A small image classifier, trained from scratch.
Training: muon at rate 0.018, 6200 steps, held-out accuracy 92%.
Data: trained on larger renderings of crowded toy scenes, 90422 training examples, 17.6 epochs.
Rows from block 3, named by matrix and row number. Rows with one number belong to one channel. Each number is 128 + 24 x the weight over its row's rms, rounded and kept within 0 to 255. All counts start at 0. After the name is the row's rms in percent of the matrix's.
# convs1: 3x3 conv (model.blocks.3.convs.1.weight, 128x128x3x3), inputs 36-44, a 3x3 kernel for each
# convs2: expand pointwise conv (model.blocks.3.convs.2.weight, 512x128x1x1, transposed), outputs 344-429
convs1.58 100 [125 108 121 125 139 122 125 127  84 131 147 129 152 132 100 116  99  95 139 161 118 111 128 128 111 120 136 120 154 126  99 130 135 115 144 144 164 107 100 122 119 103 135 103 122 114 106 153 153  99 130 124 128 168 124 116 102 149 118 118 134 118 174 168 130 112 132 134 110 164 130 109 159 130  74 172 142  93 139 116  72]
convs1.59 101 [122 102 106  94 101 153 147 131 134 187 115 137 111 111 131 127 100 169 139 127 154 141  90 187 133 138 159 133  99 147 134 113 148 141 141 145 112 122 110 129 122 140 150  96 143 146 112 110 125 114 105 155 136 162 103 121 125 133 107 127 156 173  93 142 141 139 122 130 129 117 151 132 118 144 115 103 104 117 117 147 105]
convs1.60 099 [144 112 132 115 115 103  99 100  96  94 113  92 145 123 123  98  90 105 131 106 129 121 120 121  83 113 137 164  98 102 113 113 105 148 152 117  94 119 103  61 129  77 144 142 126 138 144 126 171 131  92 171 137 111 115 130 112 120 107 109 101 107  98 107 116 103 135 133 160 126 130 169 156 127 136 114 132 132 123 122 129]
convs1.61 100 [114 124 103 121 126 114 126 122 129  82  83 117 158 180 128 135 125 122 124 174 130 114 133 148 118 113 101  99 157 130 150 141 143 144 108 104 133  82 136 130 127 156 121 155 164 131 118 102 117 119 150 122 164 103  96 100 121 127 122 124 172 147 146 125 126 117 151 144 161 135 102 150 139 127 143 158 139 150 165 116 149]
convs1.62 099 [108 138 114 135 124 125 138 139 128 123 119 118  99 107 125 129 141 171 125 122 131 135 137 148 131 134 142 103  90 139 117 133 132 146 120 152 136 108 127 125 114 124 118 138 149 137  85 127 129 108 107  82 129 161 141  93 116 140 147 145 125 153  96 172 162 129  97 127  96  62 121 120 150 113 117 119 101  95 101 140 141]
convs1.63 102 [139 121 103 131 142 122 107 133 120 131 148 162 128 173 131 147 123  83 103 131 101 148 144 130 108 100 138 127 137 141 128 134 101 155 146  90 127 135 120 111 105 143  67  76  83 113 113 106 133 135 156 142 165 125 126 142 115  94 129 116 129 108 140 102 149 137 102  87 133 138 145 135 115 165 112  82  86 127 131 137 123]
convs1.64 103 [181 125 161 145 137 138 109 110 158 118 149 102 114 110 106 139  95 141 122 143 126 139 146 108 208 145 150 124 162 131 118 140 125 111 108 122 146 119 146 128 123 127 115 139 135 110 109  84 112 126 117 101 134 121 165 186 139  91 151 177 116 133 128 117 179  96  97 117 104 160 130 155  89 127  88 120  96 106 150 118 163]
convs1.65 102 [119 111 118  98 119 117 108 120 133 143 152 126 115 123 148 146  94 101 116 107  98 130 135 129 102 107 128 133 140 108 121 127 150 140 106  86 126 127 145 114 147 100 153 126 128 167 126 108 172 123 154 149 111 152  77  96 147 101 109 132 104 139 113 154  95 155 160 138 163 154 115 114 154 137 134 170 144 161 168 116 117]
convs1.66 104 [120 115 143 101  88 127 131  71  98 153 125 122 114 119 134  91 106 120 128  98 104 113  78  83 119 129  97  87  91 124 123 120 139 113  88  77  87 139 104 137 160 139 133 126 113 144 118 153 100 132 157  90 121 132 114 139 129 100  86 100 157  99 110 164 106 152 162 128 157 128 137  93 133 118 140 137 131 120 157 124 100]
convs1.67 101 [141 115 162 116 123 139 101 146 104 105 127 109 141 165 134 107 153 120 125  91 168 117 110 146 122 141 116 137 142 141 137 153 138 179 158 173 123 154  80 119  94 136 170 125 129 164 147 142  92  98  93 127 149 146  82 129 138 130 118 170 114 136 114 128 118 154 122 134 132 153 125 132 123 130 134 109 154 132 151 126 123]
convs1.68 099 [118 116 116 121 119 146 122 133 112 102  84 109 148 112 118  77 103 127 119 134 125 102 152 125 127 154 146  93 105  83 139 133 156  98 150 122 148 107 167 106 115  97 130  90  84 124 148 132 119 130 134 143 111 143 138 131 153 117 114  88 139 164 105  90 128 146 133 147 175 126 116 108 116 155 139 122 130 165 121 134 117]
convs1.69 098 [124  99  90 154  91 124 120 124 119 108 143 143 121 170 135 119 158 121 114 123  99 103 105 108 119  94 127 132 107 118 120 145 126 141 109  84 140 155 142 185 159 183 125  89 106 125  87 124 129 165  96 115 117 153 115 113  96 123 122  82 152 153 125 142 146 108 144 115 141 117  95 115 131 142 108 154 127 109 170 115 105]
convs1.70 099 [125 167 151 105 128  93 133 103 112 164 137 135 135 125  93  92  98 164 140 169 193 118  68  99 138 104 150 141 130 125 134 115  86 101 126 111 118 111  97 108  84 138 104 137 137 116 127 104 140 153 191 127 151 134 144 157 173 116 152 141  91 105 132 105 102 121 138 138 145 148 150 145 143 107 135 131 152 132 116 115 147]
convs1.71 100 [120 139 118 127 150 151 139 146 138 116 105  97 116 137 109 116  93 166 105 107 116  98 111 120 107 149 121 117 113 121 116 151  93 119  99 155 178 118 113 171 116 147 125 157 128 127 151 120 103 146 108 139 150 124  90 109 123  97 112  98 151 181 155 132 141 135 123 136 145 125 124 130 124  93 109  97 156 131 140 116 106]
convs1.72 098 [132 124 159 109 118 143 132 142 115  98  80  97 156 109 166  88  48 107 133 159 112 114 131 119 142 157 135  97  87  77 143 143 132 131 105 112 133 187 127 113 170 124  75  92  84 157 173 115  88 131 125 127 155 159 115 115 132 112 129 140 130 143 155 116 137 155 142 145 125 137 130 118  90  76 122 134 147 153 104  87 117]
convs1.73 098 [110 139 132 152 138  98 110  93 121  96 127  79 110 170 140 150 131 102 124 132 141 115 126 166 154 146 123 117 121 120  97 126 151 167 174  98 106 130 136 130 143 109 117 136 114 142 178 117 133 169 106 109 139 126 158 105 114 119 129 117 116  97 158 145 142 141 157 135 126 153 123 111 119 120 111 130 127 136 127  81 103]
convs1.74 098 [135 132 121 151 127 118 154 153 164 126 134 129  96 135 114 126 142 117 108 124 132 108 132 123 145 164 167  92 130 159 133 119 102 124 123 107  92 125 112 141 136 155 122 124 136 136 129 105 101 115 146  98 168 145 144 167 148 102 142 162 150 134 143 115 100 129 126 127 138 113 100 131 117 141 137 114 137 145  72  92  97]
convs1.75 104 [ 86 160 146  81 129 120 112 131 135 146 127 109 143 117  93 150 142 192 136 152 166 101  85 127 130 143 136 121  99 110 105 164  91 126 130 126 163 144 126 112  96  83  94 107 141 109  69 156 110 170 109 121  98 177  97  91 126 165 127 135 155 110 119  98 133 131 131 116 122 139 116 131  90 133 144 128 159 153  98  67  93]
convs1.76 098 [143 168 128 120 116 113 110 160 161 120 136 158 111 113 144 134 129 148 142 160 148 148  95 124 127 139 136 104 123 152 133  68 123 134 107 153 123 148 101 126 106  66 128 153 145 165 148 100 130 135 147  92 127 119 126 118 119 167 109 119 172 123 146 158 145 151 133 119 133 143 133 155 128 121 154 124 107 142 142 122 170]
convs1.77 101 [154  83 124 155 116 109 127 111 134 113 156 108  88 107  84 113 148 141 150  82  78 147 122 134 183 105 126  91 169  98 137 126 102 141 114 121 169 136  98 141 155 166 133 163 154  86 123 105 102 137 134 158 120  92 139 111 103 122 134 101 116 142 111 144 126 124 145 120 116 116 111 131 124 101  96 169 137 100 119  97 173]
convs1.78 100 [ 90 116 145 125 146 148 124 103 104 152 122 131 120 128 130 119 117 113 178 110 148 128 179 139 123 139  75 121 101 134 118 180 112 132 180  97 142 151 132 120 127 123 118  83  89 129  89 167 112 116 104  88  98 146 141 135 115 188 130 154 154 126 133 138  92 127 123 127 131 106 122 103 149 122 123 136 152  99 110  90 107]
convs1.79 102 [152 121 108 139  81 103 118 131 173 152 186 157 127 174 136  92 127 130 118  70  91 117 116 141 132  93  99 144 156 190 124 128 147 112  96 124 143 112 136 161 140  72 119 132 104 131 108 125 182 127 136 135 110 113  52 115 144 124 159 136 118 125 136 113 117  91 147 140 109 136 119 153 102 168 113 134 164 145 147 138 152]
convs1.80 101 [135  88 129 104  86 130 110 106 118  86 108 100  79 138 129  74 133 112 117 132 144 128 134 129 140 127 162  80 105 110 108 171 115 130 167 173  93 126 100 143 147  99 106 159  90 123 143 159 152 104 119 120 182 150 133 118 155 119 124 147 106 165 149 151 115 112 141  96 104  98 109 131 134 115 113 120 111 109  80  94 129]
convs1.81 102 [115 102 107 142 127 108 165 130 133 168 136 123 139 137 146  91 132 103 112 135 131 157 164 111 140  97  99 103 131 138 135 121 173 111 138 115 159 140 119 138 150 143 171 131 139 122 126 152 155 110  92 141 151 107 109 116 108 165 118 111 117 126 114 118 105 124 105 117  95 135 115 115 118  86  75 108 102 112 135 101  99]
convs1.82 102 [112 115 141 130 148 109 134 126 133 159 126 142 147 118 121 111 104 133 140 129 103 125 134  95 133 151 120 147 148 156 116 112 139 114 124 152 189 155 117 155 156 101  84  98 143 104 101 127 122 121 130 107 123 113 144 183 142 144 136 124 164 143 122 173  94 144 122 103 146 129 102 144 181  94 146 122  93 169 141 141 171]
convs1.83 100 [103 135 138 140 158 162 137 140 156 161 114 114 135 140 139 138 145 118  93 111 126 131 130 165 117 113 104  66 121  97 130 123 109 168 157 101 160 100 106 149 146 108  96  97 113  96 163 113 117 136 126  96 128 140 141 102 133  91 118 131 103 128  95 162 148 139 122 106 120 113 112 129 176 165 167 109  98 117 105 146 115]
convs1.84 101 [140 121 122 106 153 127 131 126 128 141 108 143 145 122 140  86  58 131 107 141 130 103 161 152 119 142 147 167 139 115 138  97 145 132  80 149 159 118 163 118 110 165  91 112 146 126 129 162 126 115 145 150 116 122 144 135  98 133 109 119 122 113 144 129 151 121 131 129 138 125 137 100 128 145 113 141 157  98  91  92  87]
convs1.85 097 [124 102 151 111 113 149 114 135 148 146 151 129 171 120 136 118 160 161 139 121 135 105 123  97 112 124 103 128 162 156 157 107 121 106 125 100 125 145 120 122 129  89 161 118 159 100 160 164 134 132 135 154 102 105 161 134 150 141 140 129 129 107 171 135 135 106 119 108 121 134 119 135 137 127 118 103 119 133 114  99 148]
convs1.86 094 [106 101  97 160 167 125 157 129 140 113 131  98 145 146 152 149 124 117 133 107 129 133 170  99 124 127 156 118 114 119 164 158 104 120 118 100 137 120  89 141 130 170 159  97 163 163 156 115 127  99 127 116 104 156 140 112 111 125 117 137 134 104 138 152 125 131 149 144 136 129 155 144 143 128 150 145 118 101 145 142 130]
convs1.87 103 [151 173 138 116 136 115 122  93  91 140 102 128 138  86 104 179 170 132 107 152 115 120 136 154 144  99 119 146 154 191  98 127 148 115 109 118 132 124 135 130 114 113 151 147 148 133 103 159 125 117 102 146 117 134  95 125 126 114 125 143  93 107 137 141 138 160 140 146 121 131 127 152 122 143 128 158 131 117 103 120 118]
convs1.88 101 [123 131 163 127 126 120 137 121 136 172 123 125 161 100 118 132 134 129 166 119 123 133 115 120 139 147 129 124 128 144 136 111 110  95 127 147 104 105 123 152 122 118 144 175 104 137 150 137 103  97 155 148 162 174 156 129 127 134 124  85 119 155 125 123 133 103 162 153 134 126 162 165 100  84 111 144 153 104 104 139 137]
convs1.89 099 [133 152 124 110 107 101 122 127 121  96 116 102  87 134 118 115 149 103 117 148 129  87 125 111 125 155 132 135 131  89 146 132 114 118 137  68 168 105 105 181 144 103 143 109 126 136 122  81 165 143 106 150 141 119 129 112 104 135 118 121 112 148 105 156 125 134 121 154 144 132 154 153 133 125 125  88 148 174 124 156 127]
convs1.90 102 [129 139  73 135 157 153 113 131 144 150 161 153 113 124  97 137 128  89 137 127 148 111 146 133 138 146 151 146 134 133 149 120 116 135  88  91 101  93 115  57 128 157 116 111 133 144 100 133 154 122  86  91 114 129 118 134 148 139 182  98 130 150  90 115 103 107 128 153 129 118 135 114 113 100 142 144 124 151 113 105  91]
convs1.91 100 [165 161  94 137 132 135 108 128 135  92  91 104 171 123 105 159 164 146 163 184 126 131 156 127  90 119 116 144 107  85 122 101 164  86 120 161  89 119 132 149 125 141 147 130 114 129 177 163 125 117 126 104 133 124 104 147 123 127 145 132 132  85  78 144 135 136 123 152 117 149 136 132 120 134 118 133 124 123 147 103 123]
convs1.92 101 [110 102 125 115 125 144 118 120 146  94  78 115 156 101 136 180 119 130 122 147  71 144 150 106 110 112 111 118 108 131 106 119 125 117 108 122  93 119 115  94 107 139 132 113 131 146 167 106 134 160 155 145 106 146 114 134 148 168 122 161 120 104 117 130 149 115 108 114 116 147 140 115 105 165 106 108 125 122 161 119 107]
convs1.93 091 [ 77  66  47 110 126 143 120 146 131 138 116 103 127 159 163 123 135 166 102 129  69 106 116 103 104 110 131 149 141 126 120 174 147  97  59 125 118 106  99 140  69 102 124 114 140 125 132 116 128 159 148  97 165 111 101 102 123  81 131 126  94 137 147 158 157 176 158 125 112 157 137 135 177 158 176 161 164 160 116 177 178]
convs1.94 104 [105 119 130 136 162 139 115 140 107 131  96  85 128 134 126 155 173 151 100 126 102 135 121  97 113  99 105  85 144 107 120 158 106 121 168 113 123 123 122 120 156 135 136 132  80 132  65 122 107  91 108 140 111 145  93  98 101 132 129 119 137 130 131 148  96 158 129 122 134 110 106 106 140  98 128 115 140 163 142 136 163]
convs1.95 100 [116 140 132 113 143 162 123 123 141  85 115  91 103 157 109 115 130 140 153 100 152 128 117 107 135 124 111 126 121 102 107 154  86 119 119 117 119 163 141 142 142 100 142  99 120 118 122 138 157 131 172 137 104 157 113 105 118 118 145 131 144 154 117 115 116 108 111 122 127 121 127 113  99 105 119 121 104 118  81 151 118]
convs1.96 103 [123 127 137 130 121 159  95 145 142  94 114 110 110 167 136 120 120 119  97 128 134 127 145 127 132 142 128 117 127 155 142 142 118 120 119 126  75 140 132  97 136  88 119 136  86 150 125  76 110 125  94 115 148 163 124 121 117 141 105 160 118 126 139 121 124 113 126 134 116 120 143 151 140 123 128 129 112 122 118 116  90]
convs1.97 098 [122 146 106 126 133 123 110 123 142 110 108 134  85 145 136 182 153 117 120 127 134 141 175 134 114 129 108 137 144 137 103 153 195 141 141 105 110 142 161 113 123 110  86 129 152 113 110 139 127 134  89 115 168 108 143 132 111 144 129 149 140 171 155 130 147 153 142 134 108 150 126 152 122 147 155 121 114  96 197 144 134]
convs1.98 096 [144 167 188 114 144 122 117 120 113 120 142 149 101 179 123  87 103 126  99 115 147  71 109 119 119 118 109 108 140 165 122 118 123 127  90 110 124 172 201 128 209 124 115  78 105 131 117  81 113 161 127 131 154 155 109  80  83 153 134 118 122 111 126 131 132 133 145 118 120  91 121 127 127 105 144 148 139 127  99 138  95]
convs2.58 106 [147 141  69 121  86 148 111 130 139 167 119 141 114 125 106 134 162 128 106 116 149 136  97 144 110 124 134 125 168 126 151  95 120 136 126 110 145 164  90 126 135 141 168 172 120 121 108 186 124 139 120 128 157 128 130 134 115 124 136 104 166 113 172  89 148 130 144 115  86  83 142 132 133 109 119 110 138 133 109 146 151 118 183  99 146 132]
convs2.59 096 [104 149 161 142 128 151 100 144 121 129 140 173  53 166 138  67 110 132 120 128 102  89  95 124 142 174 187 101  82 100 104 145 124 106 124 138 104 125 126 135 143 109 157 157 144 126  98 138 123 118 115 171 164 145 142 146 130 125 146 127 116 107 173 128 139 131  87 128  84 153 128 131 151 124 127 131 141 148 113 130  99 155 117 109 127 136]
convs2.60 103 [153 135 143 150 112  93 152 157 133 133 207 106 145 189 178 116 105 135 122 153 121 107 160  93  94 134 163 113 137 153 148 144  75 159 141 116 113 140 159 138  91 131 116 130 180 105 133 104 141 120 139 159  90 116 187 119 122 131 144 136 126 137 104 116 120 113 169 146 128 131 114 120 129 117  88 106 120 109 103 122  76 147 143 128  99 138]
convs2.61 104 [128 152 144 116 114 136 137 164 122 181  90 100 145 160 119 125 114 111 110 140  97 125 137 126 127 125 139 139 139  82 157  83 123 126 101 138 125 136  91  95 164 143 114 115 137 103 130 170  59 125 126 142  98 138 102 126 134 127 115 135 156 153 161 129 133 144  98 158 145 167 133 112 126 132  96 146 137 128 145 128 119 128 143  81 166 122]
convs2.62 097 [118 126 129 120 130 141 126 130 157 123 178 120 109 101 152 134 122 149  98 140  84 155 143 131 116 145 118  97 159 128 126 110 141 120 134 127 162 140 182 126 121 144 105  98 111 177  96 131 205 148 143 143  98 113 103 125 147 145 136 125 182 122 109 156 124 106 117 174 157 170  81  92 112 103  58 156 166 120 106 117 149 180 133 150 116 139]
convs2.63 099 [135 160 103 138 166 116  87 137 162 127  88 121 114 111 138 142 171 124 143 147 115 137  88 145 135 126 147 132  97 123 139 168  98 119 141  94 127 156 135 103 114  92 121 134 152 163 103 169 163 131  90  77 151 136 100  85 125  83  78 109 126 100 177 184 101 149 114 140 142 145 125 157 154 158 140 136 146 136 107 116  92 130  41  65 150 118]
convs2.64 099 [ 91 159  71 152 100 141 120 142 130 127 131 132 126 131 140 114  90 143 132 127  88 141  57 136 122 101 157 126 163 105 135 137 108  80 108  92 162 117 127 125 124 158 120 154  78 152 114 152 144 137 122 146 103 115 120 114 136 114 127 118 129 121 159 165  88 151 158  86 104  90 148  88 108 131 149 132 158 100 144 114 182 101 165 114 159 105]
convs2.65 099 [149 150 133 180 145 129 110 142 112 189  96 141 143 109 124 120 125 110 163 141  78 133 132 124 146 124 124 137 129  97 167 110 119 119 155 142 135 148 125 127 135 130  98  81 159 115 119  92 129 128 120  91 143 145 142 120 136 124 144 120 102 124 124 143 137 121 123 128  97  96 128 146 110 108 123 159 175 162 103 114  83 112  88 100  76 140]
convs2.66 098 [104 129 135 114 183 109 164  88 156 139 123 135 163 154  95 146 115 112 137 114 147  76 121  82 154 107 133 108 144 131 153 175  80 144 124 143 144 110 113 123 153 152 191 158  87 158 169 153  97 119 120 135 104 150 112 147 128 150 117 117  98 117 126 115 124 138 113 117 125 150  78 129 141 129 125 151 112 137 109  69 104 159 132 130 142 133]
convs2.67 102 [154 129 147 142 186 124 129 127 135 120 157  95  73 145 134 131 177 188  98 118 120 109 115 205 121  99 160 148 125 151 105  60 159 173 116  73 108 149 154 148 134 152 139 119 143 108 126 131 142 142  98 106 155 142 166 103 135 145  83 135 122 108 135 117 115 139 131 139 172 111 109 114 140 137  95 136 132 156 155 197 172 180  94 137 120 123]
convs2.68 099 [119 123 116 122 151 178 140 150 122 138 127 154 133 146 107 103 117 119 120 142 103  43  90 111 143 156 118  80 129 153 165 110  99 110 126 128 150 151 124  98 108 119 154 144 112 145  92 108 155 122 110 108 135 136  97 137 135 159 155 126 116 111 108 109 120 105 143 118 165 138 143  83 115 106 141 117  47 168 125 173  72 134 158 150 147 113]
convs2.69 101 [121 137 102 139  86 110 131 153 152 152  97 118 140 130 141 134 142 109 103 128 148 144 106 160 139 154 141 135 109 123 118 164 150 108 116 158 107 118 128 119 117 150 133  67 152 164 125 139 113 137 136 110 105 136 113 128 132 108 149 113 131 170 134 148 127  96  73 138 113  84 109 134 142 141 155 148 149 157 125  98 159 126 136  44 120 138]
convs2.70 107 [135 118 143 126 112 106 179 108 116 127 120  54 110 136  59 139 141 153 111 124 166 143 118 167 138 105 136 150 130 120 122 123  97  90 142 113 113  95 120 123 157 118 110 134 146 123 103  57 164 118 131 142 103 133 123 149 128 146  91 118 168 114 165 130 150 113  93 149 138 127 139 150 162 111 124  94 128 153  98 149  99 147 173 116 180 138]
convs2.71 094 [118 142  97 134 199 117 139 153 124 155 109 117  95 134 125 104 137 148 108 129 106  93 146 151 137 152  72 131 174 144 151 137 118 137 138  68 110 127  95 120 100 135 110 108 112 127 157  90 102 129  97  93 169 126  97 107 119 124 131 108 149 120 103 104  90  80 160  96 163 116 121 139 136 135 139 135  82 159 114 131 103 141 122 188 128 127]
convs2.72 099 [104 153 123 119 148 130 150 166 161 154 106 118 133 103 151 139  96 100 151 131  84 106 121 155  85 124 116 131  99 139 174 113 129 124 128 134 150 132 109 126 125  41 107 138 137 152 174  91 178 134 125 109 164 126  85 116 128 110 136 116 175 153  96 142 143 158 131  92 162 157 117 105 124 152 106 103 106 144 134 147 123 103 108  96 104 118]
convs2.73 099 [155 106 136 162 114 138 128 178 130 152  75 113 109 112 148 137 140 113  83 116  72 162 142 159 105 156 129  99  79 146 149 135 106 114 101 145 108 145 133 142 171 123 148 126 143 103 123 121  96 130 153 126  73 140 159  99 137 146 129 128 143 126 147 133 130 116 166  98 139 149 115 131 157 117 122 104 144 116 141 171 186 119 115  68 148 112]
convs2.74 098 [185 151 139 145 170  83 137 123 101 110 131 186 182 145  82 113 135 139 141 130 130 128 133 163 132 125 127 122 163 130 102  73  86  46 121 148 156  71 168 135 102 106 129 169 178  86 169 146 135 121 112 131 184 128 111 111 124 169 157 123 189 125 149 130 138 130 104 158 142 118 153 152 116 122  82 112  74 143  95 138 125 127 143 137 123 107]
convs2.75 102 [106 136 129  95 109 148 106 127 129 139 162 103  92 136 134 121 128 136 118 151 198 128  89 127 119 111 135 128  72 100 137 143 153 114 123 129 147 141 146 128 125  98  98 124 108 144 136 108 161 126 115  84 137 122 152 132 129 121 157 132 134 125 170 122 101  89 133  81 178 121 126 167 115 133 152 149 165 158 151 139 128 138 103 164 110 120]
convs2.76 095 [124 127 159  99 160  90 135 144 153  74 138 132 208 124 125 139 166 142 153 111 102 131 111 112 140  98 108 131 115 125 163 147 177 120 127 177 145 135 162 127 128 117  98 132 165 132 176 116 105 121 158 121 120 119 104 140 122 130 145 122  80 117 152  96 124 125 175 121 100  98 108 146 120 134 143 129  79 100 121 128 108 146 121 138 139 131]
convs2.77 098 [110 130 147 144 115 151 159 137  85 150  80 143 101 139 108 139 134 139 137 105 146 150 175 126 140 107 133  88 132 136  90 152 126 164 127 142  86  71  94 136 120 163 102 158 145 143 131 139 157 120 106 121 106 132 142 152 128 150 141 124 117 131 130 115 156 120 129 124 104 163 177 127 139 124 153 114 159 139 159 100 128 142 139 168 121 121]
convs2.78 101 [101 151 140 114 115 141 113 128 138 150 123  93 137 129  95 147 132  99  92 121  73  79  87 103 124 117 131 127 136 120 189 128 109 126 119 132  89 129  75 152 151 161 114 151 127  92 166 136  91 136 145  86 147 122 139 115 115  99 148 137 103 133 127 117 147 155 103 112 131 128 129 130  99 124 128 132 153 134 107 159 105 155 148 115  83 132]
convs2.79 094 [152 121 124 115  91 123 129 118  85 140 123 153 156  86 119 129 111  64 140 135 101 129 123 123 128 120 149 137 168 123 157 139  95 153  92 139  88 122  76 130 101 123 147  91 122 114 154 118 172 134 117 141 178 128 156 143 137 108 105 127 155 117  85  96 174  77 102 122 139  97 100 150 113 134  85 106  90 116 119 131 147  86 168 164 112 123]
convs2.80 097 [163 177 105 138 167 124 118 148 124 132 129 147 137 112 148 127 174 142 123 128 107  60 124 151 132 122 146 110 122 138 153 152 127 138 118 131 156 126 111 121 123 124 141 165 145  99 163 108 101 126  84 136  97 129  96 116 124 127 101 131 106 118  88 148 135 132 152 147 176 148 137 131 130 108 109 143 141 115 146 116 146 192 163 172 119 144]
convs2.81 103 [139 160 135 139 155  97 131 130 133 124 125 144 145 133  97 154 108 171 124 110  81 162 138  45 116 144 132 120  40 132 125 117 126 169 143 119 131 159 131 115 115 136  84 102 142 131 127 111 133 122 126  93 106 137 169 148 124 158 183 135  80 128 115 153 145 174 135 121 171 124 156 115 102  98 112 145 134 125 150 166  64 123 137 110 158 113]
convs2.82 102 [114  90 130 118 147 117 140 161 118 132 158 100 156 139 113 140 137 124 136 128  99  70 172 130 146 113 121 135 124 125 141 151  91 115 151 119  90 173 127 120 137 112 110 127 147  89 136 112 129 130 127 177 153 137  93 137 125  94  78 118 189 116 129 110  73 149  39 125 125  99 115 137 106 116 119 142 122 115 153 140 136 141 128 158 167 125]
convs2.83 092 [139 163 104 146 132 153 151  96 127 142  99 117  74 103  97 148 163  85 143 142  79 144 136 110 143 128 157 118  44 133 162 147 104 165 133 113 108 182 123 124 136  86 117 123  97 116 111  97 195 140 146 131  90 117 131 164 129 137  99 129 140 118 177 145 119 173 102 124  74 135 109 108 130 131 115 139 182 107 139  93 114 156 103 129 138 125]
convs2.84 098 [122 153 102 168 124 158 105 125 109 150 139 117 105 104 134 126 160 125  99 144 153  84 130 126 153 118 104 136 145  87 137 183  60 154 124 122 135 168 133 111 109 147 145 121  96 105 129 127 143 124 156 125  71 135 129 121 132 134 141 121  81 132 172 119 117  69  63 168  96 131 125 114 106 139 137 127 159 135  87 126  97 127 112 161 125 141]
convs2.85 097 [108 123  97 147  93 104 122 129 123 130  74 127 103 103 109 112 124 127 129 141 118  42 125 170 144 141 119 129 139  94 113 136  98 150 143 113  91  85  53 115 125 130 167 115  94  80 160 116 165 142 110 141  90 133 145  95 129  93  72 124  68 124 153  92 127 155 119 147 140 130 150 182 122 132 154 136 164 114 123 154 144 124  98 116 103 112]
convs2.86 098 [115 136 146  89 162 128 102  69 120 126 104 150 128 146 103 201 114 154 130 122 131 167 130 112 118 104 135 121 139 142 126 145  67 155 130 113 152 170 121 130 128 123 182 166 131 147 163 150 171 135 122 135 121 128 158 116 135 116 119 122 145 135 158 116 141 167 158 160 106  95 108  97 119 117 115 124 165 133 126  97 110 119 115 103 142 134]
convs2.87 100 [121 136 196 110 118 147 144 141 160 108 153 155 108 189 140  91 113  83 142 146 102 174 129 176 160 127 156 137 110 144  88 160 135  96 142 139 172 139 165 123  77 178 179 150 117 152 136 125 104 121 128 134 153 123 105 137 130 152 104 129 200 132 148 135 117 163 156  81 106 122 119 114 136 157 154 148 126 143 148 129 148 101 156  70 116 112]
convs2.88 097 [112 153 111 112 122 154 116 131 187  91 123 123 141 155 100 137 120 135 118 161 135 135 112 111 106 169 150 130 108 151 171 137 114 157 134 131 142 139 104 125 128 106 165 166 115 115 143 121  92 146 123 164 161 129 103 121 127 135 127 139 145 133 145 104 125 116 181 143 127 158 132 135 119 150 128 140 110 123 135 131 107 133 131 157 166 150]
convs2.89 095 [ 74 123 103 112 128 133 143 111 114 123 111  91 138  97 160 123 134  95 100 106 163  96 121 125 134 105 164 130  85  97 142 169 119 121 119 180 108 139 138 152 139 122 181 154 144 160 130 123 110 114 150  92 140 108 143 121 121  99  85 117  49 119 140 122 113 149  84 112 114 147 128 109 142 130 156  98 126 125 127 175 123 152 144 155 158  94]
convs2.90 104 [143 127  97 136 176 109  86 106 132 139 160 134 172 134 114  86 139 125 146 128 143 166 140  85 156 132 126 144 197 130  74 137  98 109 110 165 166 160 146 138 165 141 130 140 148 117 116 149 145 121 131 148 113 126 133 144 128 143 101 128  94 163 170 163 132 144 133  82 115 165 126 168 112 156  73 131 124 125 144 148  99 134 129  90 150 123]
convs2.91 096 [151  99 146  95 148 134 105 112 107 120  97 141  74 114 116 125 174 105 132 121 151  96 125 158 128 133 140 112 137 125 151 146 182 135 108 139 169 103 126 131 123 112 146  87 135 160  56  80 111 111  50  59  77 129 125 126 123 124 147 152 164 117 108 145 113  96  92  95 130 123 138 139 105 116 155 116 170 100  78 131 126 137 117  88 123 145]
convs2.92 105 [130 132 105 115  69 117 160 124 146 105 195 147 191 123 138  85 114 155 140 114 155 125 169 101 104 150 130 152  87 144 165 142 117 126 129 142 137 140  73 143 115  92  85 115 126 106 129 121 106 130 127 112 116 131 145 169 136 117 207 134 152 108  83 149 123 141 147 143  90 126 144 131 107 132 142 132 101 126 136 130 112 147 148 177 124 142]
convs2.93 099 [ 80 131 151 151 141 136 129 114 126 102 126  93 149 126 158 141 100 143 149 140 123 116 164 145 108 148 105 122 160 150  93  88 128  74 163 141 140 144 161 148 146 121 153 160 122 122 153  79  87 139 110 176 155 132 106 110 134 116  91 131 145 129 103 158 110 140 136 125 127 116 124 150 132 134 148 130  95 120 162 142 127 103 171  95 164 131]
convs2.94 100 [111 102 117 118 105 146 139 124  85 121 126 129 162 127 132 153 108  85  84 112  71 138 102 112 121 160 119 120 167 140 101  90  81 142 117 141 116 145 107 170 118 138 171 114 117 115 146 142  87 132 168 134 130 115  97  87 137 116 203 134 183 124 101 111 160 108 159 147  81 134 115 128 113 128 123 145 187 118 143 109 115 129  19 107 114 135]
convs2.95 099 [120 169 184 120 161 122 137 161  79 151 118 123 128 125  91 198 104 129 102 121 162 175 101 106  81 117 146 133 142 127  75  93 104 109 144 119 129 118 116 117 157 135 102 128 125 135 177 146 129 132 107 169 102 138 142 112 136 148 188 106 158 126 184 141 133 140 133  93 126 156 122 153 132 129 119 120 108 127 141 123 171 149 132 144 112 125]
convs2.96 096 [143 159 131 146 129 137 164 141 125 115  99  98 164 119 149 192 110 156 112 117 156 132 167 125 119 130 139 151 143 133 131 123 112 148 139 134 116 168 105 115 128 132  78 122  62 139 128 144  93 136 137 130 145 133 132 143 132 150 182 136 213 105 116 159 131 133 145  67 140 149 114 131 137 116 130 124 129  89 101 126 119 140 124 114 150 118]
convs2.97 099 [124  99 101 136 136 147 101 120 107 140 108 164 121 114  72 141  87 135  98 151 121 105 120 134 120 147 139 140 113 121 159 117 153 127 136 136 109 127 148 133 134 162 129 128 139  91 137 110 151 127 133 129 144 132 170 135 130 114 162 127 177 110 162 105 124 123 158 125  93 128 160 123 109 134  97 137 133  91 124 138 152 110 108  60  90 151]
convs2.98 104 [ 99  89 123 149  62 107 119 140 158 115 106 165  85 121 118 106 117 135 144 140  99 146  78 129 164 125 132 116 146 143 161 156 122 125 127  99  93 133 133 136 121 137 105  98 182 133 158 150 147 113 170 153 118 125 145  88 141 126 139 133 144 123 102 106 121 129  98 103 137 119 163  94 117 117  92 177 179 141 108 139 199 109 141  70 166 128]